Weights of a small spectrogram VQ-VAE.
Model: 5.59M parameters, log mel input, encoder arch vit, encoder norm rmsnorm, encoder activation relu, encoder patch size [8, 8], encoder layers 12, encoder width 160, decoder norm batchnorm, decoder activation leaky_relu, decoder widths [64, 128, 128, 128].
Training: 8700 steps, batches of 64.
Data: trained on synthesised sound scenes: up to three everyday sounds over a background, 21.4 epochs.
Rows from block 2 of the decoder, named by matrix and row number. Rows with one number belong to one channel. Each number is 128 + 32 x the weight over its row's rms, rounded and kept within 0 to 255. All counts start at 0. Numbers have three digits each. After the name is the row's rms in percent of the matrix's.
# convs0: first 3x3 conv (decoder.decb.0.0.convs.0.weight, 128x128x3x3), inputs 114-127, a 3x3 kernel for each
# convs1: second 3x3 conv (decoder.decb.0.0.convs.1.weight, 128x128x3x3, transposed), outputs 114-127, a 3x3 kernel for each
convs0.55 098:136165072118168098123160068091068062152148137119137126113133128117140147127149141111128119138142125168102088130135132123142113188155135168152119120133140083129126138115144157136132150143131140152147145157139180185173118129138141146143151151152126123122119152137074107103145123121163151146185157151145159137176157144134168180089113150095109161096082152105105118147143135127101107
convs1.55 097:071112078109138134113192130122121111187165172115100098086175111106127065125171176136072078177109119108113140108081076086070096146138158167195195123144178130099141144076101119147125132167131143114108125120107138138160150124131123108120138140157140147144137148140130110116121080072107096087153164164142169147119123150108102174151182095146140098124110082203126109159145090159169127
convs0.56 106:109103079117142119117126145133132158103185181161131170113112126112114188199155191091087088130188138130139125092101124102046117150110166066191048101144106060187120098164073118128148163108140137142126150117117146132110146141143161143134144140142109132131125157162118146131131143120125099106150109121144106186058158149019117111151104179182145163169144142114137140155146145128079144
convs1.56 116:098192092153203079112163067124082111111164097143092154111073117124112127100088109103076118066087086102123146119111109106120170120167127073107136098115193126136133140159173172149181131112160143133157142135124151142143124126134131129121125127121130136116135140127125144144134117135146128130154128136150117054104116099094150186155093093153127095151079071162115123160145129160123163
convs0.57 100:200155136177127139171116144151136119118106087125122130050080071129135123147141138135139130136160136125144118067103117127160140146160152146071096187118163135114190142107161082050054120099121153161182133127152159158158135136138120114134126128135087093101115133109116143119143157143143151154153165183123145132150166138144154135111170153105157153073110139149173115153164120133127081
convs1.57 094:114121147121107156091090119119110117118113114109085078133163144124129099120128123145173147137158122106112085017035083125134134143162142138120128109099147152092142125116130151153109168186117151135130132120128134137153131121125122116128124125142124119119102112106093088086140126125146131143147132149133197156108122097127088106098113138139172163097141121165151103140159116081140107
convs0.58 096:104122121116131145098139106163194160151168138112145067155179170150106095157182155111111096138157133095095125057071086152098121095046040098155162085122094216198183142131123101134139056097125132133113141127112125137131136126126153150128153167146122141127122117117109096093127110122123101111098084091080077052112111082126151144110134144124101140139112124146155113128136105065083133
convs1.58 102:109098127140161160142194151118119120170169159143160151090091072114092063152157143122156136158162162130165149145169132064101126078130136163129147175140102098121133135126134117098133172081082127131139134140131140134137117127117134150135127137130121093113122105108156154161147174164130155144102118105127110103164153099119184153166204169079090070046093085126141144147133149236176164
convs0.59 099:110051124125074077118052097136098114149170153104128137142118088147127134111055071159136159171162138182196197185203187129135104152128111140116182188144139142072107160174142145091090097085108149154139110101113119100121151136140109104114113095112085096107127129126115120116121139128118124119119104098123133096086121128140138133061000097090033130154098175119084112105054095175136150
convs1.59 097:101122117118138199117111156108113085120139129136085083096103049135134100105083052104113090123115111159170172082117092106123108139193116138087148131116139134114145134188156119104181172206185137127143129122139140148158139124131104090109147150158105104101142148141122126127122122128092102114126133135089151135065156134095156159140148142154149141201148161143145094183155139179170132
convs0.60 099:110205064103193114100102099115113116162196178132114153108104118109101129112082060058069023132201159151152122123162148130146181122056115072146105100085161145103128122163090084111072129099129116111125131091104136099117144105102139082099125091107086120136104119126095110098142137133139137147150152153098103117115170164145165109115111100122147109113109099084079144115076045168114167
convs1.60 099:155052047075149163100107148132091120125126105170116122143189188131166060083159160135126123126154124079078103136143111140154141074158124144122129145106136138117107100137124078121138117117161146149140133115133144148165145141134116093123136120148142137134119113120143131146102119098136140137121129125082049075087140126113133164111065086147117100169099092181133136103112091140119121
convs0.61 099:146162159160164128116127083103083100121089105074056073180203209123159163089091132121098090119109126142155147210202188172179168124147131135160163153171148153128116154151127170156139164171146191183176158150155129116128161139147142128136141125122100079105080068088099100121156121128124120116134117112114052035142130109116110124136142098127128101124133110150083088139091121164162181
convs1.61 098:104123075091110084051108068196196176212195169149133135131184198089113127129130167175165134132120114110076056025069066092112127040062080095148156055088100069085114137129111097087080086101093146143124115144134116125117143136112143148130122123114141132145127107123141116133125138116114142119077101080095108109161162153139128113122132104170145108175160134111111136091113133165186178
convs0.62 108:160205115110157119092140137077147152067202180081111102014032161013098228136080067099155113050199166139182181118145127133098139137061130139086082148141085088123080138102123115108110087074177154093097173096126168133143131111118138123128124142141084157141065139130075120108132088063153115104111120086055121140103175214103152117173091082157111114177092107092150123101143095112136124
convs1.62 112:116099073091127104079146160111139179168160074179152083132055099141090124148085100126108184118173009079140132134132180151101133148135124134193135156145145160159141153116145136139149119119135137119143130106169122118158136109140130101157128110159135135105150158097144147087141116130132107160126114168061118039107148051089129102108070146129082103114050076157117105138122124162128131
convs0.63 100:113102084098153120101087068089097109091071091061043070127111075132086077122132122130117135134144111112119089139167147174183180153152134157172147124110123095045066156150169145138151145091102096117122105112124115092085133132140124122130128122128126148145121136149111132136122121122154149135166173144123139132086119121116150145106067135107049121072026123068059090109102078137135109
convs1.63 102:159158145137148154070069103127126149126117142137156159137156100162171113145150102107107097147170176166182163113112080137152122112157132137147168124147166124163188104149120095135138102123101136135148133126139142134141142124153123099132149124138136147137114124110108111102111104120130128143134130135098115130094143169120187175157120116145106109131117160102136065136136096062063076
convs0.64 095:108080128153088119096102107192192209124159151096128123114124126122183165118101138122174125145159130094153136110089091151141161093133122137134115124133073126141049131095118158118152078133113108101112102084089172160149109114122119123127152140133164169168121145136085095080070066067118108097128130102131155123139152134146185169127140144158144162105116120147125129128074077059064076
convs1.64 107:146170154165169162145178185103064077183168157146211172147135169178175177123156134100117137147188169118146123133107140130123120098083081121111105158107069134108077080073103106106116167127144095116102112115115141116129127138121133140124133126122147133155115120134148154158103111101129128122158150146117078110090106118073132100110094126146148148125172137119154127156164161192134153
convs0.65 099:167127139188114149151097149142124083140114095143079086072191109074154094098142068120039154162064160174040133068078123088102118105117114136153151109161106116159140066163130078153143067118102109116113108134127094117115116125132115147135095120114112111136118147156093125154081147177072139163066130148134116103144115091121090107255125118255140111255121119108126148117119130110138139
convs1.65 099:087101130121129148093123128163090149109055149111072130127095000166133087126125032107140117133134111137168155066138030100125088128101135074166094093170097106153083102165105111165101085128111088134112112144118111111130117163110128167107107137108147137122142120146127091133126139115136161110110137122164107115150130163144180135105066096106064076096087061108160108122160127099163135
convs0.66 099:158119144142109098162136099200167111189129143085083101144122112165151138116136111173170141143109103079118100128120134138137118085089109138140096144141114147155108115159091147156135121164104173180146096120109090125107148139116130142102120133108119110094141129119150151127105125149057096130090127171156123103162120114167139108132144096115152127117153119153154138125148140092098113
convs1.66 099:079156102121193151127159119147105111114095094185148109122083117127123145098111093154167149138152144085104089130177136140232181171212169211166146151159129186155142063089114132126121154169119130145181129147177128143178120125137122134153114122147157141147137124115174155125130159152129174169111157167164139151120121132127149166110119103151175159068079093120154138170163150068087078
convs0.67 103:141129143132135140156100120045068125122174144099089090080068172077066094099105117064017051103110145145110071181138120141081155144150151092116161167131114154110097102143106089126111127147105110111117130117121111113130128113123115114125118121135130164126125122099104101095085108124089120145096105131175168151141132141129121117130070087154109120191118123150154137074145122150150150
convs1.67 098:115104075116140109073088089096079135131156123100047118090147133058095065057094177116106173146148161098104153082115152117158184084148113107123142105108152062115120108114110121127134131107080145147167109110126156151126126120143116112135139129131131121122127130124140144143161158169125124136127129121106112140122131104163170163127078089143101117140108118112108155091144128112141167
convs0.68 098:154147106143140074099137096105092135097116118094092094136121120122121170133128164121117074165142118146115096010042110120129197118083142155136137154109097159119096162097168147079096127112077126156141113124118108118120154142137152126123125121114095066094133108124122121124104124135088117118091110125124109119157142096137155118255085165248038120251057137139146171136131169125087119
convs1.68 105:104115093089146148035100092126111156122118172167137179101109088113129095051069103101148151107125095105162108173148191185163154133160120168172116125158145150168201155151116153137139161174142148129135121107135138135165139119137116103144136126152131120115125127121115095116160133138127114119134141130098140154089146121077144131123121108166147087179134065135128125150119122146142136
convs0.69 098:122096123197138090158125078163138147183162152149155166142112073132144142097136098135161118142131075158151148058085054143144125109097096128127109136137150141119166139164181094085068094105103148155136126104128122119132149146120128132132133126126083100105115142141084111127119118121144143134126140163130130119147147122181201156061096139102130190131144187175165139154122091111113070
convs1.69 107:120086123132132189066037094097120105140138109164144097132130100150145152139135115143147126152110090136146151098093129134121165089121184119072109071044089110074134157136151126098125089108099136125117142124139125128138122112121130111130137134143136136139121132121120103089136132125145138147139144151116181144108145133164118116116136106154166142118133111135133097147152141110151109
convs0.70 105:094107086079153143130161111130136139162142148133129146117179062161146111104138100077086134134139122092116089103117082085146105119067138135067139104097154110147139140067136100090117132089149126124154118127130129085112131114119119108120128110121109123120121145132104153124157146137157127140179169149103075150187133129097134131095178125104190130106160116096160162136143100119167126
convs1.70 119:120146150142166128155099081124121124123124131123130093122112100184155147116080044122110084071137112101073146122183136060152162107083195174130072158092080196163093148083130119141144177081082126110107132130137128121120117129131122135136123133128121137138141140136136122126119118102133128119143128118151129065138074064085047099157151091111153141095146084150121063108141147148114117
convs0.71 103:076079180133114148103104151135094124168108099152086072080099101121155074118100067064137146135108142152114083105112102115128126079121103114102208114126207123121167084130147123122195144144148140127117155121129136131121153128122151129136135125126112109154106123124084088111140109102133124126152152140079163176095124134186115116130169106130118056123153104138130127139116128123102099
convs1.71 112:135121161155147158158156176144110120131125118130093113100140192159153146112082132099185150131116105158056060130152091153141111142089085141092108158133156143119147149113106178128116187147108127140133133163178138142127127122114128141142125132124151106139127080120141105128126135107132155134138139115134171158148141105138117109122134119109144147088146192092104089114111072126073023
convs0.72 104:173180181150146135118123101145193152136146176120165167094110047132141148084128127135156140103093100145163160120164132155162161080084107156177172140093170122103121143157114091135139121041105143133141114128140045053095164159158132140144097106131137122111131135104099099091131136125112113112075105108172100125174152132038094182143112139110080109144102142146102152100101151112066099
convs1.72 100:138167201167152145141109114131150143108077087075120072074081093169172214130120100145162158117112090097146125120135116098116087101112106076059060131121151114088091179197223143161114078123121135129124133128130122096125135124125148147138127109116133143129118129125098105109119127131138145129142138140161161142103147140101123097172181204184177149157181167182154151174136129123121180
convs0.73 105:169099146168050143171039163091165141077155142100149119094130062184158148143137105188145190156117146149063100099140094134156155122168131127167137117165137101170124145159151116156163122117126127119133118112143122112139095117125108137152107128134085108116103157156096136134095111118083104123091121127116186174113174122098118119191096129196106129191088120133130124125081127134089123
convs1.73 090:104103118113102126084093108113117114112133122116147103163056078169092153144071126159158058166152092137092097071092162087101166089084152094121129097120121112114114096114134108120118091095110104128125100126118100142129138158105126154096124160112148121117149126131113079094122137140095121120108151145189140130110130075136159034099094051140130062143112076124135127127138138113138151
convs0.74 099:088106058106092058116121064103075106087061097098061103095122132063100088105102106143150141139174171072097082120101059103118099089120102125113091128152122142171156165144135161137158155144145117118124126133136113124133110118126131130151130140146115117140091075100107085118110105109114114117111125107080069111114098105132118115143082154160102151141121146160153099142151141163159149
convs1.74 096:131120106160140137167181137179150159148143164206189204137142153115101129126126149139138164107115117142148120097084130155140153122130123112159150083121143106126153088076093111139140113168181093101076111121105094097084125113100154147132140129123100091139098096138157147197109123103121135111073100076152179194162192210202211220143161146112122109128147135117107116079085082092109101
convs0.75 103:125137136163114111122084068150146108087108080066068086152143144092115091093126125150164145124124133092089090136176179120129137123140108129123135100098099108089116155187108123138115100134142124132133101136136126142147137153151146153152116124123119120115114135111096108093156178192128139159112108127149138101133168120177208167138111146073054118097108145184177159152143179157163168
convs1.75 090:161214203143203207162238244137123134072074074113107095154154160119178186159181166177208178113093122156174157128200153081088118089154124084122151073120160062083146178191180093122130143173141146154152136141145110117124130126123149153150102104118128114110120110098121108092117139154122142155106134150098115140145125136087093114100128120138115100141159137126144110180163123143149096
convs0.76 092:091097099116138098131145083092097128108108106099105099124145148112123096100093090107097083116153133147145116098083091127113113143119157165144106127126134127133117105115126116130102150175129127117097123112089119113106102096100108118098120109099110116117125151130129134126096067053092085068105105095174163134136141129116116135162165153140175134148162139110133095089131091084143062
convs1.76 086:156141138174135131126091076117111121165174185133141165132153159140137151089080128036025070097092125120128147177189208210171176224166152107161150099156173084128129121106075171160107183219158139130120133131125167151127139109133124092126155117149132152149136158153123136131145128128137122117179166153110171165091124128148150179123084086148122121200169141045084064099121097105170149
convs0.77 105:136092156101138173162105204144101148112133117131093139096101095130114086104046131099157164137188118111143135111079091145141116149097122091123131141093164135145172152079099067094032140139160099125191090099130133121133115122151117111160136137143105139120121123115087113080116134107124132123158149132133112172148151091107132144059155122117176151142155134091103178137091101121091177
convs1.77 110:119097120113101132087073084117109151099196171139157107156179147157158140061092122119083107126166140104093132180105117088140162123156174214122103159091152167081061117112109164176168166111107126115118123122111158125137124120133121117126130131137138141123117128124116130123126119113131123111118102111110131117054119135065143118133062123071093174124118146163130139155194152171148160
convs0.78 102:152148099099118115088111159137149133146166160120122120094128064106144133100131118099087055128126123082109102075076085116114125080060058126145122117148130134160123114082096108096106123120096095088102121121141149136135106113127127114126139137140129124140143134159114117134128103095132117110125119116152129104172156103143122125079119119127177189139151167099126137169164151145142105
convs1.78 098:098127135125120127125116105088055051120119130161178167044084087145147146058086065178184177147168141090085076151148189107106106152091117092111130125115138142120142128099118118114105138139172110111123143149140126127123117113117143145142135130132139119153127117137158152154130133134118118112124119117108111123083130145107120087113158137083129103078151125175198198136150149124173199
convs0.79 103:092130020058129045096143044099083094162138143147097092056115113122130137041092080104116097114132131106117110110153131074125094097127125143073086153062114107030146080133148131138152112111108086099123133103103120117127118115116099086100106101119109126118118149122100131103085091100111111123139138139091133073119146150106120109093101118097103103088080093135128120109125064104121052
convs1.79 077:108104118091108133104133130073049089145110091156070096092150142084133105066137231104090103138137104116110109139138139158121128124137109129093097122106121112097126089091085108111085090126126158142147110115104170166170148119143098081106145127152137127120134134120130111114142139140111121126136147156051081069097132145152100148139110152142135126162163075138136098120130072130139114
convs0.80 101:124127145137143177129107167174183196100110132097116091084113153049082114101108135202200143118133115106128117101130142096143177117129138125174100123136090093116116161098170121089187122087143144145139125129139111105118159166143155149141127131131075081090096095103096116100096096106093095096092105124101133154089162155116173149156107136148126158140114159113096137135141170107116132
convs1.80 099:161140149136147182107093170156143170143134120120113121095083065124150165090097132165159152093126117137137075125117126166178177135161127059134108111161140058115109156080113147103135132095083114125154136113129112107138119115156139120155136111151136125153125112139142116154120114142135125139115116123137177168148164165168177136137149148126147115064091084151139157148150173107128136
convs0.81 102:120123105172154158165138158088143086125126137089089106104116106119075103166176153139146143104125093138129151124209148077131110099193087168111133174111131171167160171133098099170129163088124148148185084098100079063096144130132122113124128120122118116102148149124163163147138153169119116149103086093165166189137120099113087177142113146120152139103117122107128070142141115157142129
convs1.81 103:140166145096068116106105132105153160111143145078141076184134138106136118126161113131109113103134114108108108152169158141155083126090136138166148125118095161179163178220129118185098135116121124122126127115120120126103131146143116122124114120121100121120111120115127143148146155139146137124107102084092056104083131096081154110141132164175143129109097095143158159123137140160167162
convs0.82 101:136103102167122109164093105128124116071081112066097087181172151113133116147162132131166145108133148106145152109216092058145075064146072175098180143070196179085202125136163143089147106018119178150161126092130123116137159144141135118130122111108089116096135160113170180140173129146135118121157131129016101147111129156116141169115079170087053134086082108111191152126160138105060114
convs1.82 095:126116122130148148153111120116151139095143136115125139116103107146135126182157127129135126158174160138153140133121176067101080113210106085090122113125129137131167139145166130127194143161148107115115138115108104111106118102119140119145133124137124117108131124117141145148126124113143144115092098068121161093122146077056120111115154206125143138121100133120115127133142158090097095
convs0.83 102:103113106090139082115128094145101113188220165138105136077113109143156129080084083149111132093147122096135114139146102122128080204159124126090092125113150128072141141127151127148074095120119120144152108103118119111135123127146113121145129137148132134097133125111132116099127153127118137146127128130133149146166109134127141084104172156149177164147163151132106143141130108120109110
convs1.83 100:132146133108132112119145159106134123168205139104088108103150166106127132128125148089107093112137142146115145174199076135158116192201069153144143098104109074119096086174138093163114139155162162141141125109118127162149129130132116101122134137134129144143128159133111144132149159124117115121143144132067119050103159165094101153096124129100098135117095096186147129149131090151127072
convs0.84 095:142131129142128155115108155101128116116141178114147166098150157112142158091155131151168122133145130052085114139171138138170132133138088127133194114082112071105110112155084119147141127123103138117115151118140132116126128127135129112130126107111102095134107079117141100150137106111132105125164144139120067026136152094052112136170113124179110159131086122157129140153107141109077111
convs1.84 104:109164105109158119112158070069128138105154170123115082153103126175114162202157194141199151170159125114119068148152123125117129027052087081054101104107115099131183123159128128133135110100105121123113133139119119134145130133112154163132124132125169131142135107115121088106084114093118146099113148128146111106163154106147152129104126071129112054135156080117123090123127109116161143
convs0.85 100:164116126181118145170116144111129080111128073140153121128174178077131160061128144122103146120096126115081146073153157081150144083162155121140128142144127120183154141103165147121142147098117117122139124139140124146156115146138129142147124141133122142102139157129139163127134150181124132158116144162110109116102089112149126129156123134147125130152140136129030098146049098156048073
convs1.85 091:203196153214173142236204148151088152143076101147087087058073091117121163109109152155146179086055083160135148146111149129038124175058136115142114147163137104129106141180125121161084155141114109116105121162151094124129108146121123172141092127118157157152162147149159140142143142130143163146129156131145138205167143187158188168123199110105170095125184112114069106125101159145090177
convs0.86 096:072129158076122162122119162188102118150161169084088140192148147151102150160112122098074069125164140102108084087158142114128156124112139132172123147139160140118123112127074158178132131134122103100107114084106101101111128119146119109124112104132100103092155130132120105103114141141070093101048059046117086134068099124080099127132055081122049081173102138129117202133093119150119164
convs1.86 096:145120120137167159105139130109080100157180124130098137154133111144129117144117157085089115159168141152152167078146104089136083142217113149137151125103140161161160090132077115130124190182143168140158149125161136138137149123143111083125150144148115139132128151143118132131166149140146132141147137143085139116076149076079128078152116163123083094151090131147135131128103090180150135
convs0.87 102:149162129187146159199166173146167167116137146113113106126127126044057074235233220163175169132153115147157144131143121076099083094139088132150109122117093167203146143116120152156163117106108102102119104110119141121145120122145135135142150143164131124116110114099102116102125130118128114129150146145162200197102125100119138085094119093099122114083121139095114118115111078141144141
convs1.87 092:185214240171136129121157192140149125123108119118133112170168165124123143192205155157154143118127115117125120156191175158181150107110116115101118122106123169152136138128144139145110106093141140142153140151155123127124117118118140145140109114110141125120138117111135127121127140155128138146109120128108107094062077084058103093148142149141127147138163153154188202130133129186180160
convs0.88 100:095173200108077150161121166153140136070086080051080053125163141121135073184190085113146115141171145171164149119128127098120088133166134102094150161132174119137192154106154139093139099069109146127111138124120135122132121111106143120131150133126142110132133095110155121127156129121128104101140134119097099101123135106139137161116143138130143141155124115155148136146179112114122094
convs1.88 110:139092138155147180087089115096106097123130172146148199086109103177186155119146073150117128145155116157158141065040086129150091149146116211132126118094085131077082153104156161141170152164150141126141142137132135141127124112110133133133119124131138092122122091128121108148141144108126136095129129098162186132167171110095124085123174166171198173125141138156105116133157136102114074
convs0.89 094:075183038099214055071189039130115122142120106133114116127090174157129181117095160111132111118152106100140106164131173128106136108090160106090156125105190135093172092065096119101094128133083147145122126131131140128134137146132154145147148145132138122105152133120115101083159140152128137139138137136140163196125146142081116122255233095255231095255222077121100123132128133148111153
convs1.89 088:045162078044156057043172022107067127121136122139141135107088175126099192075042145144059109135112076114150123160148176143164148141157117146157127158134135118116116106079117088107137126138177126135118092124101108138153144114140131100125152114142117115114128135127096108103148133143127118129133135137137171130136131124145083167147041062133033018153042029159118125137141141127109139
convs0.90 111:104143124124194176085148144120125143136097147118099165138057105087023163076032145154114177082132151050110212078078107124124138101141127134140154166094160138093106098115112106158121081108094129130112157142077169124055137133120152132097141128068110105104113116114106103102120134091147124053125116062150141097134098098100129146100144077086159102092146138100110133104150157101114151
convs1.90 108:065102107074151135056109133179127082167103082134139147074078198097049190075082185163090053068134141118127123162147112167163149205169120140144168157130153159160119159140138113151155137124113117141131117134138132136106108138147103135158117128125127119120152130089136103111122134102107124145119125096124102105151122134130137180105111160077084131094143144112131127112141139123145129
convs0.91 099:098085151137110134110124136064110127127127086123110116128086094117125085088093116051028056165107153170160165183127160102113125102114156112076120069110105091099107092179237120114124101094075150137134107097108087089106126135150108120129117098126135141159124113126121125125114129138100122111148153162096169096153111118111140124096101136128151143088129123113098072148119104171143089
convs1.91 111:170174128117123116163137128115120133133137104151125132181166187174167179074086125156133088170158165159135147162143078070088118188156149119111130131100133116109143195157153092126099163129093135117119140142127121133111130120121132143125131142113141139150121115139123109149114102094144140124138130077083144089152128159149182135118149139195151161146137169062042041136162129084103063
convs0.92 105:107119165134120135121168119109126138129128120120119126096102106171162110164140122162126120148115099121126072168178141149135123109095081099151152125161139114127118091210117106102100127101097122148137099118142081113122116147150108131164099104139156155158147149147175149160131124137134137152143134154149088085087123126144101112123132184136136159130152151093101110127120174100104163
convs1.92 102:115074037094109127110099115136151148083096134099051113181141150199170159135118132133170139128131128133124115107207108162170137105158116071101146083102090097128124159222082165165161129140123126146126148150146149135119124153144128156154096114114120144158118134139103125133131126097149144121142134105135158146134122103102101099114121124117123126111106110089129116126135135137131118
convs0.93 101:166157110112081106162085103059072068121155160161176162093142152101115093201212149075096105131164160067058041058096121074111103099111086121132125082084068065052071087092072091085103123102114122121121144148135127119118121123114124113105110123117114118112135119112134122111098105126110125131125135120154141059151119092105093073158119158129115149107081119062044063096100086109088120
convs1.93 096:135107092134134135159140165168160150138128125096043023129154142134106093187188186111084090139147133118120112134105124126140124127112122118139160097115125102116127091076077140139109121088107121133156126141141129153161119123131123124124127135128133125125136121118177167169130145143132142132114137124168155128120134124121147123133152152145165169121127116128120139132140110166148167
convs0.94 104:166171088101128126125094111143163155142159148113125141114117101177174175134122106131152126122153128118135125103173159103129121123122098169142133042035086151165196101051036122143123122121120109109141124103133129117122116114126124122136144144156117125107101107091157176139127130136122133144101087084114151157116143113092137111145122116138145152106108118136141143105090087110085096
convs1.94 080:140125140129115157101140160071080091104116097126119113131146178135123119149198199082075093140151121095086088148141158141157118102098065122131150121094102167150148140145134130155132096092122123132126124120111134143140144142139137130133114110112138134122100087087136134147143163169117127125115123106090087101099128125102117082098097133164126104119100079103097128138146108153162165
convs0.95 102:141088151166120131151068143128199115093141104120196089168137112116084094174176155131120110125098117147112097119068113230130194170040154083213108059172090020214108143150110161163155139130092128147143103119121081093112143158148131140142100119144127127105143165140118125120147132152134110126133122137116148136122129114109131131092110129086095129108123135137105161093055155170121191
convs1.95 095:123046129110072099158102152091109083090138098094142069123097125097115148152160101144137130121131124146144127161157172141141144120091136067097081084116108083106126171166146139137126143117108110133126137148140107114109111126114137154133119137120117129107130126104127132130124110117134127132107104097109141167088110104069121080118127165115147165127112154165110181134099157171130189
convs0.96 101:121139026109134069075125112121158136152144170087118080141153148111106087124123084113152135088110102087124086062124120079092098043101086144076125158105124208189155151147075105123094076075119118106141131114115155124146119111117149135139166136147127127114146173158126143145138139137128130125134102099132154088120135088124188149153128142139115153156140187122103092104089096152162142
convs1.96 097:131139154163139121174189166157173146160149150164192189095086104139157174092105081124155145124138133151176139084157136137138194042065112123182179130109147131107212146123168129203181178185138131139135150166139118116108125115111150153137127109117137140141155146150117110112147125135138132122183170162076113075071108133054133113127173131158167133159167129080099133135144163183189136
convs0.97 103:109099041111095048137094027104136129119124103121153131146180216149142132128138121096107121138167178161159134091105133082108158128151176123151112125149132125141116048058095066107136053091136129171168138175165119152160136168164136176186131171177131112117131097120134085105128170163117151155106139157131135120095066047132097078168144095153124086161133113144124119141104093160109124
convs1.97 105:160142123153150130136149119100115128146142148119153167164163180177140128121077083127101061160161151147139135099156153147175180141167168167162134134105105132107118123142143157187171196176162101111126092119158113119134107128145100121144117132147113126139132143141151155148149125103141127128138120117156174163130156138159165155156123089168121113199166165197161164170130103186136126
convs0.98 100:125086082170107062122070069137144138154134133117135121198205166165176127157186137105103102155125142098116128128099124167128151130110146098126082123141107161121113141135152130141166078109125118131152096124139076103105116137157106135151096122140112111094148124106142122120111139170087127150100137154105111143126113146154182154117079085142083117131114132138124125144120129125056072
convs1.98 098:165111128188148168161100083142136152176144133155141127059080118119121128106078074145134139151130129135132144092144146143180148181235188073118142073131145108148138125178156141196148146210147157166162139160171134148156131122136123120145121120141123128111122135115151150119148155159143153160136151156158199228103129150177201204163123141171126139127085103104131145130143145110129113
convs0.99 108:102120122121100139077100155115128100154152105115118100070040068199170065057131152155132118158116060175124043143064104137112120125094141118209124142191129155166184152075094192110123147063081089091081099128129095135141105120111124143136107128128132144164152161166111113142112123154104128167102091128141079182118104122119090116123134118085167126102165118122119136121105136098139196
convs1.99 136:107148086133148175121110098073136151056158198085116173127036140110149161148139146037168137106150104131151124077118127106092133101069137218178085205186108175176104136142149175162147167156124129120129157097124108116149135124125159116112122115121139115113145158151140118126123109127150079107112096144064093108094177125118104118088125085112151108083158083174131105132128142132137147
convs0.100 099:118090086145117095116087090137145132165156138131144130099052058101091049118097099156160138137172153131177154144172187099104133073106105158096139114049125139111111139182111111149090095139025164180161118121136086087093134147146125132124102102110111132144159183160175187156164157170118123132088085110170146083158199141061159088139167177150102149171134140149133088109099054145161147
convs1.100 099:162095110130124080166183114097086091045103098098118140148153147134130149171173160122159095119142134145170145178161138120059110142140128161080120148055095125071118181201127123134137124136085125142122144137137137110101128117112155139137128105110158179166122140130113135120142118121187157155138110105128168153183156124059130089137162162093123118081132085094165130143205180121129086
convs0.101 093:129071175162036180165038189116128104121120097119124089138146117189162136171162127178092093156073065212117129075113103128159128104150144141164137151178151176201173145136162135136151108110113114113111116125129105132119121131131119152136112129120150148140147151150120136116099109127102112124104130130072057105106073076124069088124084111074059110092091138125090090128082112140095125
convs1.101 087:087138085105134151101121137142111110093080128129112127140082070162143141141119138130143189127141102169201172148113123157103128157098167103169101125166105139150084169146158171146139137119137111128112124148117114135119111140116137171125115145121154132168141123193147118188115095078129132076110109070164119125147139153150147130116131103081115092083122094112117123127130145125126164
convs0.102 100:155119155144125115139139094088121101151194185120133134091100108125109106173104081072076019113156139153149115058113080139109112146086125101116116129088103138109146121108123113101096110112096092114123145157169116113122102096108128122116125122120116152146129176147122155114129138168149167177147151147208165065158203168093149102114100150146086152168097125109084101130120133141112129
convs1.102 099:125095071120129082120171087133104102181215148140122123076094104128107174118137191120079103147174171120112113172092184095085169130140120137131160121120125079081093044075105108140147128118141116106127096084088124116123137123133132107113147133135114142125151185147138163133140115134088066093132115126173131135153173119125163099123115078122135098124130078125101102126126143140112114
convs0.103 099:065189116090191118062181077177125136142094119151074115073114090104127118110149109150137121132129158168130108144055126159114132182098088120095095130086113129089134115151078151172128118155093142158155114121125102112120167166153144149132123124117116118136137145143130136123171155174128114130124108132115090111083080137073077096057112166075107161070087148093187103092173092104176101
convs1.103 089:080088032094116029095113027124126138132140125157140157065102102099111146108087119122121156134140117121143122141136160168121121189145120119154086122136095116135078131110113126126120104131115145134135154123132152129123122116147127112152126110137113101113128126118130112134130130148123113147120107137128125144168115121168080182129115166133129134122139107123162094124159105121176093
convs0.104 097:133112125160144124135094136109127139114105156104085109122130150104103105115145105163192156150153163121127129127179134143109133103143143148100132139059113148114121116086099111101163145121160147149131136122119136141129146136121146138123161157146099129125105136142092105123131126137114115122099126141189182168141191102150154104113130122099142120074127135151141132095086083152125104
convs1.104 097:149173140097176154119132124202079114166094101152148132157122109125107132105092140126105086143126117060109141142195133185179179102149160164181159112103090153141097178138182155165169114182186134160169140131149147117117117123136122123145129112134145120125118107108145143135110153136114131134107099098184136133186092091161100081100182155114162140091187144162169133153135098132121123
convs0.105 101:134092126155107138137010075106137090139135110096086046087178096113140093095156074114112119143129140075088099068106146143149140045064088155123127108132097093147138152154109125148143167123174111116135084116127089109140096101130090101127092097129131110113154157131141124107107159166102151178106156161159134114107094059192162108153056142172075117122056119126100096137092117154170128
convs1.105 096:141178164144164199089068140125172128139126123150159093109114121121134172075111110149165124133117099114099094098218124117161129107127186059142141049111135097153123136181148090142066082050034088101096109137122099106121128147131121149117121132121103114141110130151126127143102115105126124110126114118130140129108120151155160159172145115133100118174146108125145124128115109164164141
convs0.106 103:140082108164095138129061088143128132147116156131110144127139116145129150130194152114097151129099164112109135110050093187159132119102130130077159123099154082055141123123120114168085114149101138140103119133105126142104149153120141152120112127104115130113141173122136142102112122147120144147121133144127138102033067148051112117128190156104178141088154111071127094075155133081171123
convs1.106 096:155125101160127095113129109090164129108094127103096116062117063115098150106111154122165163156118160134139122086158155099130180085049180081131095100134116097131113130088163123172137124141116142125139142145154145138144131129119125142140122125120106126114135153117133131110133143143128121160129125162097120148120057126147112161130146076119104052097127047129140158146152146149150117
convs0.107 098:131100127130125094157171136158132089130125101141163111107076033114149125126166163174159145048071097130135119140153104100085137109121099129160135121153162142132125170165124143110120125073091126136147110114151122111117119130130129123124102105104143160159156166145152174164116142163136119148129124138118092198130186150149138135140178159089112109100103130172105130150120155123098094
convs1.107 104:131126119132171177113133122177177133088068100117098111148131155085118121137121127183233157126143118135143134110182109151138141103103141102089136091135144146143154151206099123127133135170137098120121110140143080096106126140119137157135103121112123118129140146151145151156119132100101118110086100108104122167125169154105105145151162170116139118096122129158194177100127122130157144